{"dataset": "simulated grey scan slices of phantoms with and without marks", "norm": "batchnorm", "widths": [96, 192, 384], "optimizer": "adamw", "lr": 0.003, "beta1": 0.9}
Rows from block 6 of a small image denoising model, named by matrix and row number. Each number is 500 + 40 x the weight over its row's rms, rounded and kept within 0 to 999. All counts start at 0. Numbers have three digits each.
Before each channel's rows are labels from the 100 images, of 14976, where the channel reaches its highest value: "top examples" is what is common among them. Only what is clearly more common there than usual is listed. The data: simulated grey scan slices of phantoms with and without marks. In brackets: how many of the 100, against the usual share in percent.
# convs0: first 3x3 conv (model.decb.0.0.convs.0.weight, 192x384x3x3, each kernel summed), inputs 192-287

top examples: crack in bone (66 vs 16.1)
convs0.49:552549537505454510458424557464562521503504508515507513486509491502470485566497475444510532508545490550512470466468527457503478519488515531462546537488452456480484471452458513496543494518414521546483521504489466443433485516501528466444523428492475544544526495488514532477505495543536514441

top examples: limb (82 vs 24.4)
convs0.154:499489487545490484506490489461562529412529470487408548450496527478546523415468490552527549486477462506550547520517451441415542498497535465458472464416562515507493515523404462523488485473497478500456506527514515588544506536505450537481524497504526466478532428554466513531412484522526554497

top examples: head (66 vs 25.4)
convs0.108:524460444504537571500486476521481504495437555555538518551515470471393480455465549451501475458475503521434502500494546459478542468448524542397489491517490422465506520480509490519543516563439497479574463493501442499497484515488434464500546518560484527505541481529498453450448503479444490550

top examples: chest (56 vs 24.9)
convs0.7:520504508508575527556431524488490512529520508479493459520493414495494512504483460514479490480534486561471563486519484468478487449477453449527504491473550495518514486508510512489528522487505465544535506522503503489471486496518492465494453462500523511545528487508495494474495533512550461478

top examples: several spots (74 vs 17.4); side: right half (69 vs 41.6); belly (61 vs 25.4)
convs0.150:465495476495514440471524521536507432506486506531497557558545528495519405521498542505483497378552427448512521504494548422512477496496540479492523448458503423491483506493521481477478498504503543573474550539490503532520487520485460480522445471543426483428505507550511499454496470508520519451

top examples: chest (80 vs 24.9)
convs0.112:491508494537522526494524446513523533476525545516483484509527467441455516513443482513524503510439544441555541465522510503471493514528426484477460500518480514527474467515530524467495519524501519491559450465481489493484475507507471517509519484488471502522500490475514475493454495527487493512

top examples: dark spot (100 vs 16.6)
convs0.159:510562516520434498518471532510515457514472424524527510528494503509504550542522464520536462555485564529470492496480525482505548532496419510481516498569470485487457470507480554500532501497520523497490516521514463449496477523527488478460499466515501456511460541514539517446491484488528443504

top examples: chest (84 vs 24.9)
convs0.5:469506525552511497461506466454500515488509516461532538446431557491458523445514523490523514455435441539484460447465504479439491471501450446510483528484498541467501465499433506466488449476459463542491444524479401497544515473485425562456454466464481520512420614539455461488517464507520478543

top examples: head (79 vs 25.4)
convs0.99:514548437481544555509464478549491463504475526496507478536533498440483485507576520478408501496440503416510428498441510457516511441529455515521530491511474463505512533500491491468467513465462487518526571499536428479532484523493517476446526507558523475441534494478459484478449458547480473512

top examples: head (100 vs 25.4)
convs0.173:487486481526493477493444523489463544514432521470518518415521493532497477486461502445515506528479484490466505510450490475516453511480528511498517508481503482511487442509453490510510508539419472511501536474440451462474515411513488528488470458440395542477452521504532503506552521495506533448

top examples: ring (60 vs 17)
convs0.59:513581410505520470497497514542492453466461476446508519487600509464546477517452542460459529400497421448457489493477465456503423512467510497479516454465522450464445457478472454489441433528526516539479541503507478506516520530512517477529478532489524382449476485501454509466512526528520487446

top examples: several spots (37 vs 17.4)
convs0.169:539578539473524523545485543508479488523412501530475532532497490528586542536512515499487493483519483512484501481447484510517491482492489516538505442450530459479483495509508535498503472494397481493478476511550457513526495534474482476513482513511489497474486520473462484456550522519512540479

top examples: streaks (93 vs 24.9); belly (83 vs 25.4)
convs0.27:496492492492537489488490487537521501539464508540477457527521484442449477474545514472485443519499499477480449505494507473471514511495483510491518485513429486464514533523508561473487487519494528512502473503488511510505537503470486506518532487482495528486496525497449488459492474535549466497

top examples: crack in bone (35 vs 16.1)
convs0.102:456573446444462509466541502522450459507552451504482583477486477502546554495507507482489473501494495497398570457458501518532473435529468462521516454531519453470509556459493537507509529520523492482512477457530506476528457482540539494513471528458535504444485513476525495483472556501464436513

top examples: head (74 vs 25.4)
convs0.146:510511452506508549470472487429452520463502534494434509391507475526456435484420565458480545453547462499468534459501456522511479463518539486494497536491395431484547486525486409473500494546500573499467548427494518527514528465498475537433486540477493535513502507517481520441447498541540488480

top examples: dark spot (95 vs 16.6)
convs0.106:507540511472488525531480485528491474490467521549456519436509414551464540513499500492507493520475531478457471451449507531494496515501548472528515531494505500481490510470520555520494509514522446515474500479505471474439528484502507470490442460505493464506450472500476547500525471485513481458

top examples: head (51 vs 25.4)
convs0.92:421497526506502484476541496540518490484507503505515494521541490518522492471495534515483496483487510469510478516473490470491528487552501482494565480531519506494457524477539515503466527490499522440439472498488513497513520490483522517497546521533506443482490476485482486545506425503508482521

top examples: streaks (89 vs 24.9)
convs0.123:446470523449507456491527536469476561510495481453490515496512491577525492563471513506506484561533532495500519509543503495510523469518464517529533485476478497512524493510477499456510530498473483503452504475530472495526534437510484529492563512478449497504478509425612502507540505469468502479

top examples: limb (51 vs 24.4)
convs0.166:477504491555509512491450489531535497509442490547446507500502529493464449481522530464496533427458449508501585496471453413387474458499513517520511525405538491465451504491459436480526565514440471517545523497561504534500398474517485485512410487534497467431571489515418495451500497506477535489

top examples: head (57 vs 25.4)
convs0.160:434492485492501494508472534486478462491477526497516500453522493516517504521443511495507476509532492470448489513481513528543487483518470496482528488492488446488481483482487504508475494523519508528472490476499538470523532421502469514461488500466438527470474519483474529446484493446477476505

top examples: belly (58 vs 25.4)
convs0.125:463476467549512489517457506519550504459358526548529541468511526495499441430506463489521539498524498477474504473503484498447455513448548478446513532423521515475533444551497518545518443495462504503517471533530473485494445517484497489481451432500455518509572486491530490479530498465449559506

top examples: head (51 vs 25.4)
convs0.17:489492504492489500517489507510533493444473487480485484488470521459518561470527478480476507466463505486496499521501501469517459483511506518507477498487530485507466524504477521472482456518494515477492524471548515531517488486500488475500568519505540499485489540527505420475500519500505516495

top examples: limb (94 vs 24.4)
convs0.79:492499530496476489495477523534487491501482433538503509471539477467485480472494486481494493515515547520449536473498560505448509457479459472500467468456497495458497465540413518471476512443522482525483459518498443505503460487508477465491485459507507527439556510526533461490504499498514474507

top examples: several spots (92 vs 17.4); chest (53 vs 24.9)
convs0.163:497525482471428452496467492595432535515458518511500504623538570463442487550421462498471525439482487419496535507542454478595565481527494512553573452522478462483482484437527541498409465492512511557471454574557508559528505519517534441517512541513453339498495516511530555458459481555520529434

top examples: ring (100 vs 17)
convs0.138:521531446518497498523517469497506481439477462497473495476511374471530550470482467477526480488539409483496504443478540471454444434451483414459443505531484537486494419532451451504513522527493518454525535498497460491483479481509450521574473506485514561442513474549512500494489520486432440465

top examples: bright spot (37 vs 16.4)
convs0.178:520503572493490510523490536529496529456519552533524466474520524442408566526527477524447534541369533546485498537496442517479491596509495519491512531520520565474495515565442517493525527424494450518537533525495500561499488510500529524465436510524523421534515328456564524496525516538480552479

top examples: head (88 vs 25.4)
convs0.43:497488524540460453506484514589537475621536480534488457512515549502521432523514490406435510506489516490535442556505444457509523517481476470478509482537454453528484511509466472480532520439480547499545467492501518471495542495463511485437511492528474506474479500472514512482490495496493437508

top examples: side: left half (74 vs 41.9); limb (65 vs 24.4); crack in bone (44 vs 16.1)
convs0.69:462488489499465513505456496535480528536442472494508528543503478474479471500452516545524489485522552454464544519560554506493529507483507498496516507451496474499493468497516567450503507526481513524489470556516534506519530415525491542487469510527360485491494512507522501484509491494500503465

top examples: low contrast (99 vs 25.2); head (63 vs 25.4)
convs0.164:522554465535522466507539564470481497433490497439495564499435506460480474497469541417610486459535442454496493458427461487483427471498506505488529469516496448542515460471462467440501499573478472457490501436499455519468440493474499486465491512512514543492514669452432474533478468537472548459

top examples: head (71 vs 25.4)
convs0.38:521504455526495407552465480458483564397439517561493508505486554436466474484498487505495534449471466456503536505516546528504482462446475496534440519521553477456498502505508487475509480525531523460490420497530550543449535524526542468499557469495509501500523454537521509496448508506551507464

top examples: dark spot (86 vs 16.6)
convs0.100:514580477503494570577497415555481521490514499605513528483519390453521565507540492527426533533383485534477460521477450562543507468488376470478453498532545488500439491469532516510435465438509512487570536461491466440458399498496454494456446465527475450527494515538476506468544544448503490499

top examples: chest (92 vs 24.9)
convs0.26:515498516506499474469508537510548483562583497509529500484504456513515502556527500546516451525446504501515507525546551441517498500458452480480422476479400494465550518477486539508486542501467536567502542500512473470500457487488548535458455525531498504489499549515499469462555473492520392503

top examples: chest (96 vs 24.9)
convs0.31:467466472473499519506524517516518481506488468473495545520465513505570437546503519532529526491531513504529476550472494506494512492509514507525485469489499463509527519508511475524511572495499470498426502512523512432495476547496524497509530559486450514436502535417513436491515499487503439500

top examples: dark spot (60 vs 16.6); chest (59 vs 24.9)
convs0.137:534546425522483493436502521506520485461465508513494553437524451469552558515524515526521468500536444509458487525451510520498476430550429488477469497541517467453508489512478456517497463455519480501432518473469464517474480523465489503495488491464543504482469582491553522442465495504518492499

top examples: noisy (94 vs 29.6)
convs0.46:444504496535482512517498481520484519493491477561484500557542571454485441511505500513508522475529511445482534503496477472495472509519510550502481476480497503459448470510499468498483503468457444510463507507531554554484472521467503517472431510535481515486510539495528490504535461477471510432

top examples: noisy (100 vs 29.6); low contrast (91 vs 25.2)
convs0.153:475507503529488486492483500510499499501507458517495519518704480492512505495491479497526499500522535496487521506488498502495496489510504525480487495481493514495505494507501507495499484508480505490504481510520503502476527522508494533487501509494501534486486509529510495517533518481493496474

top examples: chest (100 vs 24.9)
convs0.124:515522522517531501506492527527480526443525513520511498508500480495529552464558506495487426512452459486474490510554517471442487462501469489479450496509470533466504502510468553469443484487509507495490470461445509498470456510522480543480484469541503460529478582500503502486520433496485455523

top examples: several spots (59 vs 17.4); chest (54 vs 24.9)
convs0.131:448540486483465539517469480484501500503478514499505496479553516498476453454456507389490479510433452494468515528499526453503427495534493529492490522469464512501459470532524526495474483577515570541497470508498499529515483533529490493473494531478492477466493509554451482519519494532480591505

top examples: chest (58 vs 24.9)
convs0.52:471501458500509511509518460489479491515468504449478488543521549511494402524473506417436465456505344482500522505492515414490486476480521498505466465471483491529498461502497515480549500516478528479462544530530513500516512497538481460506525505501485574469537487518482493538560506472513497446

top examples: limb (85 vs 24.4); dark spot (45 vs 16.6)
convs0.0:501474484505499476499489510507484523483495529528491492495511504493511576495497490506486498505481473476450518521516504493465438494479522495428524477500511506474481527495532542540461420490462504532516535525469484492487519557499461507549449458522489469487543504487498504483506484487476524524

top examples: head (100 vs 25.4)
convs0.53:415496465511474523520480494512480467487470536499471468483504521471535493453489461477479514492524499471471503515454461501496517465514471473509463485462551478480484443544493521472437458491470478475484484467531500504489458505498530463495526422535496539475531558530483494433489489459467526522

top examples: belly (52 vs 25.4)
convs0.34:511488487500444505556508525503525550512519494517504538496495494481481487539524473578464559503378523516522443526473482525450518555544496484531484530496470574445528526502456565424492497410538480438439519597431515559579542501489518484500453490463510390561459415524568509536522488543519493494

top examples: side: right half (68 vs 41.6); chest (59 vs 24.9); several spots (41 vs 17.4)
convs0.65:491512432439449516553449462525472475495488499508499482480470436528524598451505456487574490549547516531437526521517500498511494484492490564527523498468520449476522465411552519518460482537520573539538477545504498549500504549486512472523525451480508335519483443514543513534421524531483508523

top examples: noisy (98 vs 29.6); chest (75 vs 24.9)
convs0.37:471534486471515526559514478501485505508489501522517498527698500510507497511502437490483518507491464481480482503507518513498495482485511510506486500470490509482508478526491547521490493468487518526484510525497478489465524511513501492536486491508483495494514459520492504509472522500498480489

top examples: belly (91 vs 25.4)
convs0.107:510516510496536525487503489506491441493505494451432497489477490466528497459528525482520488551528460502454416475431482532526487510471441523528423455498468553548511535559502504489481548523486510483504540488545520438441484458453428501513511479509500581503441463531502456469516467471454543513

top examples: ring (93 vs 17)
convs0.81:499508474522445530498511507497530453498529551508494528514500585468500606530498471481506533494399498500472424470474503483443440521543488481474447475466487515496492470482526569446452442481500480425487483533451458469514494477456474453525492491506491505525469485490479468429543528491517477427

top examples: ring (69 vs 17); belly (61 vs 25.4)
convs0.77:524466497471481457464464445479499485487527462488465549416493482543428564487483474520523511477522543506507511508507482468449515539477508468469520541497428522479528450528500499514521460446460462503526541495431487518450541515486501510510465415502485498513496497522481491503499515441487511510

top examples: chest (65 vs 24.9)
convs0.187:484459516525514529517481535461493467543558509472481457552509512500516475510544500514524460531531517520451504514512486413520452439483521485518500464493513456508461477506496563475488477502491480545478487521506489482501494510527505501505498483515500495450513512488531503494505480465467494500

top examples: noisy (96 vs 29.6); limb (65 vs 24.4)
convs0.152:474490534506441468512497487497509484536483554541491465526639557531532533466512477550469553462418498464450480461490500483468476474447493487582542505475511519525516471528470660528458403442518538479496401552453457499579558492433478568529489503512449458491539551539491497525579519477552504496

top examples: ring (97 vs 17); chest (53 vs 24.9)
convs0.74:501502421523430477483488477514547458524454493560509521524582611494530513383515502502479563433464513485442492447514496449483484483550509541490508487441517520536515465508501483489429440524500481526531464564484465497545511523483473499554502470495513384462455501538451511499490487517533517439